{
  "norm": "groupnorm",
  "hidden_act": "leaky_relu",
  "weight_standardization": true,
  "init": "orthogonal",
  "learning_rate": 0.0024,
  "one_sided": false
}
Rows from block 6 of a small sound classifier, named by matrix and row number. Rows with one number belong to one channel. Each number is 128 + 32 x the weight over its row's rms, rounded and kept within 0 to 255. All counts start at 0. Numbers have three digits each.
After each channel's rows are labels from the 100 clips, of 14976, where the channel reaches its highest value: "top examples" is what is common among them. Only what is clearly more common there than usual is listed. The data: single notes of 20 synthesised instruments. In brackets: how many of the 100, against the usual share in percent.
# convs0: first width-11 conv (model.blocks.6.convs.0.weight, 192x192x11, standardized in use, each kernel summed), inputs 0-63
# convs1: second width-11 conv (model.blocks.6.convs.1.weight, 192x192x11, standardized in use, transposed, each kernel summed), outputs 0-63

convs0.25:128137091142103150086177171113088096131162116151099175087130161094094107109082080148150178083209135107121086081176131145147187135151130119104157045122144090138079127108101142123177110105103118
convs1.25:123102121086124138132168105079101103139189130092140126180119125167169062164143127091110114104127171110096144147094105086131104102202136117150065130084164149127128108169135092106062121137153129
top examples: D# (81 vs 8.2); short note (81 vs 36.1); note: D#4 (42 vs 2.2); note: D#3 (38 vs 1.6)

convs0.46:113083131151140119092178146155116098143086106160079087081145150113128187123093159129178100077023127174160203077093143154125126080103107185094155124129151129093183076129185151168094165110071112
convs1.46:140158095137081132185133146124117091121116118191166171183112105174167060129145055118169154125077162120156134171133068080143153149127096150175144149130145145121139138096109091171122071091157180
top examples: F# (95 vs 8.6); short note (85 vs 36.1); note: F#5 (44 vs 1.8); note: F#3 (25 vs 2)

convs0.43:112121162111134119112132146175194088113128142171118202145040128112103081128165110183087108139116100095140134120079121068111135145145146084155121152117145088079152181160115089132162171106184118
convs1.43:135123103108093189086107073106173162128085155149124134055126063101163135133130052200092100109036138131116175128155091094079118156132061138179141147125120145189155096199091143095169167104113200
top examples: E (94 vs 8.7); short note (90 vs 36.1); note: E6 (36 vs 1.5); note: E5 (29 vs 2.2)

convs0.42:167119144120104139147163147175071096116055107152173099188110082122156110135117114121127141116133125127125079105220103094158179108119201149107100152131107119129135097139105094155128124186042148
convs1.42:119111143150047131090110167096112152129164090106135135131161156116167134129156086141100122180101157144091100092086131214114077161154158122138117107102109121153132110106114132136111103155189109
top examples: B (100 vs 7.7); short note (79 vs 36.1); note: B4 (37 vs 2); note: B5 (31 vs 1.7)

convs0.32:088188171148164097157170123148083068153138151181128149117113112127137177126082158130195143192087124109128126153136147112081171127124114157173112086148128126141151051097120104096124156121108135
convs1.32:100180102118152134097110073146168098138154126161131099126173141161183134168131145123146116091121112134096141126125078147149076120112111137134147144123124110071153134098132097121097127143170154
top examples: D (99 vs 8.8); short note (63 vs 36.1); note: D6 (27 vs 1.7); note: D4 (25 vs 2.2)

convs0.90:047150060068151161200128111092073137110117078085126176138101120057118177097176103106089153136103163152103104124096106115143069107138137178074143120096101136155084125185167155121132119157099193
convs1.90:175150086120107110139140124186125139122164109149145148196089107151108169095152103090094138129199096114084197142096147130150160103096109101111138139109192105144187155114115136119124084150120122
top examples: G# (91 vs 7.9); note: G#3 (33 vs 2); note: G#4 (31 vs 2); note: G#5 (26 vs 1.8)

convs0.121:122159109113186077096119094155141173144142114065180103115175103184129039134121184081132143084130138107112187143166094145148118111117138109067126151197180134140109190207134129124112146170105133
convs1.121:125130241139194128146117142205107122129092133123145097120126104086126104120128168106156113174069068136114098074121128115140182129128193132149076116090136081160131091107129168177074134195093072
top examples: G (100 vs 8.6); short note (80 vs 36.1); note: G3 (37 vs 2.2); note: G5 (26 vs 1.9)

convs0.125:146102144116152119119148125141069135114232114104146099176129108160074139127092136136169101154168135158111110145157120169147125152188157106133166097128097086071056143161113077167142125088144070
convs1.125:094084102123108135124151130132134106047167120128206146170135113140167143166152108090136154139138183068131119113149158087065088099191158130143101100133130140082151110141159092076157137203138078
top examples: D# (54 vs 8.2); F (46 vs 8.2); note: D#3 (40 vs 1.6)

convs0.70:161121178112168155087180134141119157086117060147198110107181120110145144116114088116164166185168177141118108139100084088092125118081076191174118061143137104147113091103168068176099152174146146
convs1.70:141136134125148110154148112138117105102166126145182104202168174119113142155101169150153135082131108081115107100097116168192108121124166172093088147139169104062145175178143176111156128133124087
top examples: F (100 vs 8.2); note: F5 (48 vs 2.1); note: F4 (40 vs 1.9)

convs0.23:112139141084136114116191159105133137180254082117153090129146142134112136137219157111123132099098183125105145107078133083152139085090112139144144136112157122117133086111116150113145101172166067
convs1.23:121137088115111110142173154124123127147049112137101118152099115097147052113075127138160110183135097156128118141191125097133131132165098133134147109110076098115058124139083138172087133199185154
top examples: D# (59 vs 8.2); octave 6 (57 vs 13.7); note: D#6 (42 vs 1.5); pitch class: E (41 vs 8.7)

convs0.161:094167115119099117139135095101139143109131115115116066160097160146078169136181169128141087104094142200147162068136126140137154114098141123107115090149159133113095102117230151144095107124098154
convs1.161:139156096125123131149115152141085143095114128161152144077114085129162090095165088122100110131101121081124185116117133077197181125125124116073108201130138138155180097095117107145125115159114090
top examples: F# (100 vs 8.6); short note (85 vs 36.1); note: F#3 (34 vs 2); note: F#4 (34 vs 2.1)

convs0.41:139136174117159133080162113151150209129049111146084069118130174078118196115176107155138103145098185110132192106105115151141176130092071182100059159109130104136150086151124158116103215144160143
convs1.41:126149128169096115091123077205101075181112107137143139121149070100141074103127152138154154122103086187112093085155076110189151065138116168129093147112132122095157155098124121100117101135155128
top examples: A (91 vs 7.7); short note (84 vs 36.1); note: A3 (39 vs 1.9)

convs0.108:181169092110151129165175091173111121128103131096177067091129145125195140118120150097134144094127162147146186067165148177127193134160106131133102090157131128126138151137088128141130178151095130
convs1.108:113129143123161170102129085133134044085119151152178151127134128149149123178176107121088131104110118119153152062164088173157181100135105165107220129107141123133084103112154100143086160137153155
top examples: A# (100 vs 8.4); octave 3 (47 vs 21.2); note: A#3 (47 vs 2); note: A#5 (44 vs 2.2)

convs0.175:076129127168096077170158159146133059114161123140142104101099121135163080078129125153128175118169150141117091094115158151115082076086172107172105135134136113132107088124130144115167094095150153
convs1.175:183093124074123114062188155121108149143133098187084116160151109075130110136113138078141165151166112094150092105154080134132179098177139134120112128116133104085146096152191050070130133177096106
top examples: thin (high-pass) (71 vs 12.4); octave 2 (51 vs 12.9); white noise (36 vs 8.7)

convs0.6:173116116115135164136208117123125137179147137083164117081122165111158152062150107084092131077167113065148118067166162164133168106081131092131117073136128169069148113144155131127088174089092153
convs1.6:137174143145126183171117190105155094143120096098136096137112157165070112095130110133130148164173133139120173112120105108091092144130125076168111118135133129148096122161123135074122181114143088
top examples: quiet level (70 vs 29.5); octave 2 (67 vs 12.9); thin (high-pass) (43 vs 12.4)

convs0.116:128092191102139165141134143084119142124086131132129136093117100160109163131142177123117137092130102133132204100162140178090182094092074166213088153116183124125179154128126134065121160081093150
convs1.116:084083131144149139091164114163083074114121129118085112217156119132183159105141136132161101124094124138169131144134170184170127127152164123056155148082098139162115165124155134142192107145122161
top examples: octave 2 (62 vs 12.9); thin (high-pass) (53 vs 12.4); bass guitar-like (25 vs 5.1)

convs0.134:085112107172134126131098156128173062105166083177165088048111119120100149110081139126157123147096102141156155130123127098129102095191121105124120160141102088139135126186121139123115182095184081
convs1.134:142188120116168102132132114096126149110162118089087091085132088128183114121111114194151151120109172102176165127094146190097129122087127099132172136137138124144138136163117084131153144102122179
top examples: E (100 vs 8.7); short note (87 vs 36.1); note: E5 (36 vs 2.2); note: E6 (31 vs 1.5)

convs0.0:089132074100106128123163086099173102117138166153088138096135142112178199166112172183093161096171072134100109147086099104128126183059105101141136148173147105111096159119144096121081147065114104
convs1.0:108167118144108080113113111119173179160097174108089107105104067122084132095119030147106124134104163130139173172133141111120111144084076113063112173052135210133146114073082122149195091112117143
top examples: G# (78 vs 7.9); short note (76 vs 36.1); note: G#5 (35 vs 1.8)

convs0.146:173114174213127076085174153157076086176123125112100155119098159132112092140120124090125114121063131133122117115077137157093140145084135097090153154128135105133127145080088135149116156085137152
convs1.146:048141200090122109118114102142131107083149101119097137214197124149151133117155120119140097129138107168137141150092147059115126128144128129109159103198174141141130160156142090130137101152128132
top examples: C (100 vs 9); short note (80 vs 36.1); note: C6 (37 vs 1.9); note: C5 (32 vs 2.2)

convs0.165:122205153093178151122196142142123115154065143174163152070092135122173109079165136129134122170127148142145152123082209133137110155109032103119087117181120184116124149102099151149109189126098112
convs1.165:095147121186173089105144122140154151095172105116123103174155107105146090062105098151151140128139142156158153087136090084078134175141140122097099137124180134108171101141163136179125063114115127
top examples: thin (high-pass) (61 vs 12.4); white noise (42 vs 8.7)

convs0.79:116096131138143091130203138136122140121133088112055172136098148115167097064149137135171136137076176137123212133100157153086087167126118144148146179090094124119151128092156146153160139109128128
convs1.79:120137123144144066129202122152156172098090164172129129128140077090142169117146149146120190079151097148099158168147150106094109125117066146121151174120130146123172149141073152076111138138121143
top examples: thin (high-pass) (71 vs 12.4); white noise (28 vs 8.7); G (25 vs 8.6)

convs0.14:154115176086122132113086135091105110109082140158111172122115132148172092137076158086164084096163151108128106166180103084074100129101221161168168109100135183145112117111203072146114156090147121
convs1.14:133109146167166104128108105140147149184179057115122108121143146122128090138129101130159111109145124196083095116082116167178123104103127143155110116096161137105192191160101105129155102097171170
top examples: G (68 vs 8.6); short note (65 vs 36.1); octave 3 (51 vs 21.2); note: G3 (49 vs 2.2)

convs0.113:120074144112138119082162139163087147086134109183098106118162129112135165091116122099107216155125126098159158098112159131107099083104090121165099097148126127102163116133174157126130153085125067
convs1.113:115116074115105145125156143172111155119083062123089147109164186129146058114160073160167166125110145130118162104118094140151112131157085165151195119091116129128158155197057120173146117162135150
top examples: thin (high-pass) (87 vs 12.4); white noise (44 vs 8.7); pink noise (29 vs 8.7)

convs0.36:086124120125143111106255146116081152148109113120175167121149153135131128127113098166084154137126114131069191161138144114104103097133086091126111104096146155133111099127154118144168169139175122
convs1.36:186162128137110129196204194073154158160096132137123137085135105162068109152165133130143133108137099173132223064118072153082106173118113115146220122146124162149091125109158142116137168103104153
top examples: octave 2 (71 vs 12.9); thin (high-pass) (38 vs 12.4); bass guitar-like (33 vs 5.1)

convs0.61:131133109158170130146211165134131112114111137087152144131138122139086175089091126129112150181127091155117027070165119130089121140148096124148072076063146124152120105135138189181149120133074086
convs1.61:144100120113188111183143142157143144107155128148180108133061095129118157105126091136126153113100141092158122186104087096168112146088106102124159149156169145102086126159090114155167089199167106
top examples: vibrato (31 vs 5.8); F (31 vs 8.2)

convs0.97:094091141124130146117226152146098152096084146141129097128149096127086092141193159108145152109125138144140124111138130169144126086144059139147106149091103108117153106068128114060198119156154179
convs1.97:118086218071162104177185141157118131140099115100129163108092092107145125092118080098087076079122144127167132129120142116125136068109142132121178093157135139213103093144158135131164165127100171
top examples: thin (high-pass) (54 vs 12.4); white noise (37 vs 8.7)

convs0.80:146116119151098086122160202098077101123188179172182157128156164106106096126172076105146185165105149181103052157086104136160097100081111143050171143153121155123142120119117125104113183128179107
convs1.80:098122110111151071151184112126122154084148118113129110158107181133145108092102145108099091150133136094124105175177144084120134075175152101085115062170128133166133141123181093175097169186090118
top examples: D# (100 vs 8.2); short note (78 vs 36.1); note: D#3 (50 vs 1.6); note: D#4 (41 vs 2.2)

convs0.105:119113142161125126131082153126089154112144092125158132081118129088116114106178151158111137123070136122122094113128130150157138112166105154171201138107116103184127093099182158054131192132154160
convs1.105:171111115097134106139121087140128185115097126130103139143136083129149098154116149127151068102162090139185148210124157130109157121077159079141143087137094169079134193141103119115124172087151143
top examples: octave 2 (76 vs 12.9); A (40 vs 7.7); pitch class: G# (40 vs 7.9); note: A2 (36 vs 1.4)

convs0.133:128163072136155136162154150123130128171148148110159144122078141065145190162095108107072120072066112109171143156132104110091172175124145164138101115089134103098132218081114101170169142111096131
convs1.133:119158109148119125185138136103113100143166097131120189110124091123149197072149096192104121135172122113091145196142112130129128116132065109136111170196182134131110101133097095110081098150173079
top examples: G# (98 vs 7.9); short note (76 vs 36.1); note: G#5 (41 vs 1.8); note: G#4 (27 vs 2)

convs0.2:094130112096122120108143119133085138186138176084146142050154152105105136078146164162152126173094088146106090123100190127182141086140138132086119156130145157170160091118135102109118122117102116
convs1.2:182116146139143144129108084164202104155108025105073106196099165097115077114103070154134139172107122105123215140089120171126152117141116143091110133110104060079144103121104127132086093123227124
top examples: short note (82 vs 36.1); E (81 vs 8.7); note: E5 (31 vs 2.2); note: E4 (28 vs 2.2)

convs0.168:139059091142156150112116171120162120191187094188144116103137095131119117106127077098151139152071106093142135125155146105146082101124131146144148182114097104109180119070146134132094167129125108
convs1.168:121158112133114174085082135100138110150089163113108133098115168136183139166108161154117055094123121091171136170096109093124124105156161154138184174139140084109123132095117144142107108163182162
top examples: E (100 vs 8.7); short note (77 vs 36.1); note: E5 (49 vs 2.2); octave 6 (40 vs 13.7)

convs0.10:106113109181080093202148198119134128162160158138116175119135170153096218183154079119103135128125110131079121119047119145177089119172137107150125142121124128099146178144119100122123128174100153
convs1.10:147112114098059048170091074122117152172091068122073150122100153152135119066132159074113178158133140118142143136168132091120146130173072092184145127162077119127087142120044072160183100092151116
top examples: G# (100 vs 7.9); octave 5 (62 vs 24.1); note: G#5 (62 vs 1.8); note: G#4 (32 vs 2)

convs0.38:149080104175142116075210096130081188072138123161088127100146138144105067120131098124144166142135144124128153147082155132185105085135153120075153122068120122183078099103073124091154169110129150
convs1.38:123082169077093112088088159177069109049132085087172136172132121118121156182151194104128087145135093120117106163182129169113134108148096165115178103095139057053173132161137153126174164155129109
top examples: octave 3 (87 vs 21.2); D# (67 vs 8.2); note: D#3 (67 vs 1.6); short note (64 vs 36.1)

convs0.26:196190182134117122164166143145109038147148140061132180143140173120121123155161140103168114096116115155121152157065151124102082126120120113117128146143138141079123120163127133138083176143198124
convs1.26:092103116177143078126170092109148075175226149085077128149150104115123167119106116137085096089157143136135142098181149095093119135096113207131112095138125086159075136128108119081175159139095145
top examples: D# (98 vs 8.2); note: D#4 (36 vs 2.2); note: D#6 (26 vs 1.5); note: D#5 (26 vs 2)

convs0.191:125157163103132138151095135083139090111047105096081124176116165133160114129114119109134142164104144160162087083164115184122201179158059156087142094124166156122118091124139098146082106118155118
convs1.191:167136084150147129152104171136115119098156079119126126118129055157116135184074116133178071182127193126142187102098119111153125150111152166164111135062132163123155138098147156124136137087128135
top examples: short note (65 vs 36.1); D (45 vs 8.8); C (32 vs 9); note: D5 (25 vs 2.1)

convs0.159:133154144123134201150187108113149157086121163038140144168176149082097101131165117134113145075104114140102163183158147104061143082089169097117090121105113159079186126099200068129135191130120114
convs1.159:146158143190142138183109135167166124109074091085164138093139132139082113162132150128126172146134143123130154088130112167113107135121125113079106130147124132135094196087086173094062144132134127
top examples: G (71 vs 8.6); short note (69 vs 36.1); note: G5 (34 vs 1.9)

convs0.29:113088106104102103101201181099126132119122110108085080185088127157140106111112156114125127089178102083131089130191093116163154133124185181119094131139099192117152172099111145143155152117099123
convs1.29:159182140102118120105159124122157109142127168141086116137123101153134134065170116116105140196128128089091082112089120134161125136091141095109121138119169131186080114060139117135130062188189111
top examples: D (79 vs 8.8); short note (75 vs 36.1); octave 6 (38 vs 13.7); note: D6 (38 vs 1.7)

convs0.40:181110149169109152065152111162142123149151140133146084137128132150120092148159087088108111138141143102117178181092123078108176096112128107134083142069117155148168046122231144085156178165110148
convs1.40:106107085121150129151116092162117124140143070107146116136127160162110077102127152078166152126141129129136139168105144095108061161144134143100137114196092115116134172131119158149159132128127091
top examples: short note (88 vs 36.1); F (63 vs 8.2); A (37 vs 7.7); note: F3 (30 vs 1.7)

convs0.140:130080154112125121124141085073101175134174109171128079096138083115133148130071163155073125138145115138113146153117059081151150136098121178169112162078169125176159141119146148127125119144128116
convs1.140:125134135110138094150133132121177127126043132129064164153136165125086113122100110127164123121149096151159102107077158174108099137173157081138167156145150129094118094159148220101099155104141131
top examples: C# (93 vs 8.2); octave 5 (78 vs 24.1); note: C#5 (77 vs 2.2)

convs0.123:115134090132139156173156088117161151158067106101095096134129166067169125183110124168098151154163143139132084094079056183158210118098073132118166115102134114167182143163161139073171109128077087
convs1.123:142141100135110173142112135178162119159164135122143148088092044150178127117133122116160112104065187140109126093162086121108120163158079180112127148116139116099121059115129139124091050133172144
top examples: D (95 vs 8.8); short note (64 vs 36.1); octave 6 (46 vs 13.7); note: D6 (46 vs 1.7)

convs0.39:138129188152187193115137127121132136161147105070182123111148122100141088135129118132073149105168079109136161104102117091103086153132166094170138095144099099091095212117165090143096175125129108
convs1.39:113063123173151131100083074121133116130109095101116143172192136087129191123134161175124107098139159147131142074152165144101131146095140139168119106138151135108158117089151191148124136118105118
top examples: G (100 vs 8.6); short note (64 vs 36.1); octave 6 (40 vs 13.7); note: G6 (40 vs 1)

convs0.58:104163144116089140098153109143132103140139080146147194111087159177159114134126077151092131078114110115130121112104141088092107117115191151142143156085120142145192173114140159133143104119085083
convs1.58:144045141101135125117160126149134147137086142126116109117166068115078136068142131118090184139128197106117126172120130146154161159097103086119120144130104120074118147186159132121131104141199127
top examples: octave 2 (46 vs 12.9); thin (high-pass) (41 vs 12.4); bass guitar-like (26 vs 5.1)

convs0.86:154089102129098126153110107162124109148115075188127115126101093159083090127082110131106170144115131149123143153140111076153062087114081147158168125122153159122143156120093149166105145115129079
convs1.86:127092171137106184106099109091110168122128155129099090091128178123130221095150165126115122125113132112109168122112147153128107115094128121082189085133100100134179148158110078118083182123155154
top examples: F# (90 vs 8.6); octave 5 (57 vs 24.1); note: F#5 (47 vs 1.8); instrument: organ-like (26 vs 5.3)

convs0.8:118110101106151148104129064114127167100156116156109207178149080129115096142088120072105101143168133167102103184097135198148130137134134163127115136148126170145159147121106145102135122134151135
convs1.8:180118144109094128149113128085147138125145126134157168111069160173114149164148161209161154134135109139149123101061100068102126140126143104186148157175119153141123100134097104100139132115123150
top examples: C (100 vs 9); short note (82 vs 36.1); note: C6 (42 vs 1.9); note: C4 (27 vs 2.4)

convs0.45:080102166101111081089175132094101156148125148157174092150093149066153114121129181141094107070104110102128112138091167086168129143107142135130117099099131092192148127127200169141085161142107113
convs1.45:110120132091130095094171156125094128136177040136119146167109125123090131147168132097163130153133151112085097124204124110107182090147126152093116150087125151076144065181151189157157129174105137
top examples: short note (79 vs 36.1); F (57 vs 8.2); note: F4 (38 vs 1.9); F# (30 vs 8.6)

convs0.74:211172166186168093112156141110130130118100104122171079101218085121069188085144153094184149179126112151118082158107114151135158144109076125114161130120118104147147056121160088156177160147132127
convs1.74:082138115109176189178136145207105104118115113128156091129097106129188104199097153132136186164077188108157085154082103112104090167093157127164122101127119114120121183158111109158113139106124081
top examples: A (95 vs 7.7); short note (71 vs 36.1); octave 5 (49 vs 24.1); note: A5 (46 vs 1.7)

convs0.137:075101181126146145142192142123121144108131121155185140110208151099150101136123121135140146121115161140072140091163184147067121085093155133118071097159166116142176186122152102137150178098158097
convs1.137:208143097128127125127185098105132163105116105157171131130078138132078136131107133109136153129172089133176125136090118091167117135157122096091097136170120134094099170146132121148075091105136156
top examples: short note (94 vs 36.1); D# (52 vs 8.2); organ-like (26 vs 5.3)

convs0.16:099141156167116101158072097104145190148111115104140113074150120115156135122121123107157142111105107078113161088178084167148161103206125118111105133125170108135156137147152096076121096194091201
convs1.16:132100103193188115138109105137104097172115159151153144149136176089139072181102116138113183090103111135085127097133104137131157148156120096166134121189082102120153122120078155077104184141081098
top examples: B (100 vs 7.7); short note (73 vs 36.1); note: B5 (39 vs 1.7); note: B4 (36 vs 2)

convs0.99:163169119154129107105182143128112074121124099131102131083144156134136118104113168134107164106121126130169138146089143122136119070100161166108167091148150118186141153109141136127118210095082156
convs1.99:107119115092154143135126101102159123100122117146168125102081141099079227171143123105107134118067132131167115142182145178047116169110094138103122133081137090171136127127072143122163158197168085
top examples: F# (100 vs 8.6); short note (90 vs 36.1); note: F#5 (50 vs 1.8); note: F#4 (25 vs 2.1)

convs0.63:110175198102163126101193109078089230133113103106165127122106110122077060115148140125125136162100081127131145135179112122084123149147136114126124098108115173141164134158091115093185131164128068
convs1.63:099107230122137163102135139127154034145091150132108147051151113132145151159109110151111127145116105087109172121102088136183112132097116073114116101144136058092106114150103123117093131165139129
top examples: B (100 vs 7.7); short note (67 vs 36.1); octave 5 (62 vs 24.1); note: B5 (62 vs 1.7)

convs0.178:149107153099128109087168159148143206117095124155152120067192098125117123145094138105122106125095153147122197113200139122116087190115111115097116117165114130109084096124132148134118160172114085
convs1.178:073166155104115119116150120103119125158106159101177132123099197111081145161109094064146111189190126138170132090131137149198097181048129146094105158148109119199163120051165116141114138103095042
top examples: B (100 vs 7.7); short note (69 vs 36.1); note: B5 (48 vs 1.7); note: B4 (41 vs 2)

convs0.71:162157136094115023181136156113109137186146144113125120128132106107100067179090092060151113104139100134100153089085109089162153125182179148109162117114174161157088090146109124149075117144161091
convs1.71:113128128118082085086158151100149100095215156109054105116120104148180132175084148141146130104093183126089116140142163168175138091096184151120090106175100125110156123159155095147123135158093135
top examples: D# (100 vs 8.2); note: D#5 (34 vs 2); note: D#6 (29 vs 1.5); note: D#3 (25 vs 1.6)

convs0.50:105177086138170090117156124119147164108153127152102158159166111167161145108145156087189120104148136129167102106139138158135116095137176148168106130136116158107143062188063142199121113135134144
convs1.50:114156117076152119122140102088134089104075187156112155163144134147108103108145114125151134173131129165159138152167132065199119100229107141163103148067142097140112142173118119086141096117201120
top examples: E (67 vs 8.7); octave 2 (33 vs 12.9)

convs0.92:090125155097115172073231106125104117112122109136122177183121163124117068151148161145117174142136092110168124130098088135131131179103135109097100149152130145143217185094088158075150142098095128
convs1.92:108122178098149098153158144102166153136120135089126200163091150155099114081130100109154089111083148177113091057121119088143148156175106113158164165095155137098078065151138148180182169124162163
top examples: thin (high-pass) (73 vs 12.4); white noise (43 vs 8.7); instrument: flute-like (27 vs 5)

convs0.149:052123188123136184142129126178140195155159077118139129117172122119118082155169104130123103107067135121074105143180155051114141150086112133202111137106115115155182081067147135102143111173106138
convs1.149:117132115106119149105109153150098121218094137123135096117142152181104057102161194069115169149164166134087113171125128137111120121163140117146118097110118150201112119166108127142135145116084081
top examples: B (100 vs 7.7); short note (77 vs 36.1); octave 5 (58 vs 24.1); note: B5 (58 vs 1.7)

convs0.62:063170101172148078045153154177066134136207129145166138122087104142083107111115089154165145145133155131129167146121094090166132127139160152102160130088160098111153141134102120056114112146169102
convs1.62:080093160159136091116158103153159131137115135118156099168124145103127047170122110090154107149104187131139103148195167123124142114183093086140125102210127092092155115173159136144119133142090131
top examples: D# (100 vs 8.2); octave 3 (57 vs 21.2); note: D#3 (57 vs 1.6); note: D#4 (40 vs 2.2)

convs0.30:125119168133159106118164181133188126138133180109076116077193081118170079200112142107086133138123104122159201140094093177129005136111131126155128122112144154122139162082123126156098136144142157
convs1.30:097090102130129085154144067156128076103134161059140112101176153116066135103121138117133105149123094089089099110131124111098122126132122118138127076094155117071151117157130138098120094069130143
top examples: E (98 vs 8.7); short note (80 vs 36.1); note: E5 (33 vs 2.2); note: E4 (26 vs 2.2)

convs0.75:133143182114124105105154128092129155131149117164120152131151165132223139130088162135064174131045096162112130129154138133082153147087141183103129138136151109093162079118082138140123145150053092
convs1.75:164135147134147197139102126140134154170083125154162150136136160077105062124127070163110158210140132123173082153188156163141050156103178138098117148105122112186089159171111102131059172160123126
top examples: B (100 vs 7.7); short note (66 vs 36.1); octave 5 (56 vs 24.1); note: B5 (56 vs 1.7)

convs0.129:183136084161104139174111123121153140114143128103097142084123148153166188095110135136133114177189138076117164078177105124154131161140143043158122100129140130109066112184153143098116170119185123
convs1.129:067117125142114152173098182059095133170162138072100174115106142153086114097113101154093097134204080132136141114147148149078112120094111146144136135162136101136110121164113126132140203085095084
top examples: A# (91 vs 8.4); short note (66 vs 36.1); note: A#4 (43 vs 2.3); note: A#5 (32 vs 2.2)

convs0.48:081142148099139101130203147119140144139124166172089097186116129125156103131136186093157162134110118138171153146213135148089127171191073207141138119083121114185163114122106125116107107116088101
convs1.48:127123173160122045138089125178112084105092106168167088060160152162126147175147082091147161128138155093074138111101118069085079155131112113140093090126103168113143106092134152154076146110136178
top examples: D (86 vs 8.8); octave 6 (35 vs 13.7); note: D6 (35 vs 1.7); note: D5 (33 vs 2.1)

convs0.128:142105098155117080173123136107130139146116098113142093136156116170151050099097128170175101134095092083074096113141255139177193115166084112057108135190173108089124092134171096136148151125134118
convs1.128:146149162095132099146101145153148118088135125109102120147170113084155160087160162169075086148177149079105098162105082187155112138099212123085152104107094111197161148089156076180126132163110124
top examples: F (77 vs 8.2); note: F5 (36 vs 2.1)

convs0.1:122133171112125066172179101116100096138173183154146178139150069118077142142130173144156167110110143141178224105135202149099133099148130171165099151181159127122163048090139161145127173134123162
convs1.1:136192105050095102166118147119168067121111138154086133111062192097172172129155128151148107111116127198148103151091127076103113132157104089101163152101091078181121186118136129151137177131103148
top examples: short note (71 vs 36.1); C (58 vs 9); note: C6 (31 vs 1.9); G# (25 vs 7.9)

convs0.18:119083184142132074139180142169095171132162112077113146128139095098086082092148171103177181109078123104104203177102167131160160118112118098123135128166135065121141151159139118161105159106203082
convs1.18:077134173206123102112184116125130149081125062100118093125185146094165107128111183082157128088104183155151118060169111115086108118140133145107093088162132118132072133081130111060140121119114135
top examples: G (86 vs 8.6); short note (76 vs 36.1); octave 5 (54 vs 24.1); note: G5 (54 vs 1.9)

convs0.96:096111102128130077105119111095105073106109166128087082164104103121145088120113141136191070205109149162159090152144096141186104134124164149115175160142142146101158113121072147102062199151137153
convs1.96:075127123127111092163124167073173137080178161140089066153106130109126123122074149138122104155130137166067182088117173121182182090129164132127100142076108140156137115091150170150126054046153140
top examples: E (48 vs 8.7); D (46 vs 8.8); note: D5 (29 vs 2.1); note: E3 (25 vs 1.5)

convs0.118:104119121129164129186127098143159165095155114149150092098141134058185081139175122135123072082111102125112127127134111182139164111127189160136146110086153091129134113144105142036184155191122158
convs1.118:141130134170104120170114082131139178129112110134177112086088170139154111132123134117110128157141103107106173117186097183131178092160139135151078110123088155099121123137226132030059111158121093
top examples: short note (75 vs 36.1); B (63 vs 7.7); octave 2 (60 vs 12.9); note: B2 (48 vs 1.2)

convs0.91:108152183123138188141126110151158047106066111118120130170121181098176128088140112089122132183081153166145147134123110046118099102087068188199077139102132166079134110104167141144123122131174097
convs1.91:144179080124150204117134170099102177155114069188139143098117141095117097133157156150106173133095090153083082090160154149092157117127163134080182158172162125177197119142130190122101094075026139
top examples: thin (high-pass) (51 vs 12.4)

convs0.117:141092119076147140171202139098132096125134096083154074139071086106134124140134161177123087134193121200074140128175095106131157148125147113134129162104114098126154155174137122165171180149158169
convs1.117:188159165086116101085114111137117147134106157117158151121126121141142123161182088103120181112063097108129163161099199185130102146110100132126160102122086135199131080091168114118126127152106096
top examples: A# (59 vs 8.4); F (33 vs 8.2); note: A#4 (29 vs 2.3)

convs0.51:102151052079121097166140110141105137132188098072106081128072091144159133124151183134083201106118112123102078132124093149111116132134155076093107145093124184100115169184118137142147126127154133
convs1.51:104138134067142108124095205121170157139114154134144072127148180136145086127130116101101094168137112117131148116097127115120113091191060121171144146092137125131116068131122087136113229165138135
top examples: C# (99 vs 8.2); note: C#4 (42 vs 2); note: C#5 (27 vs 2.2); note: C#6 (26 vs 1.4)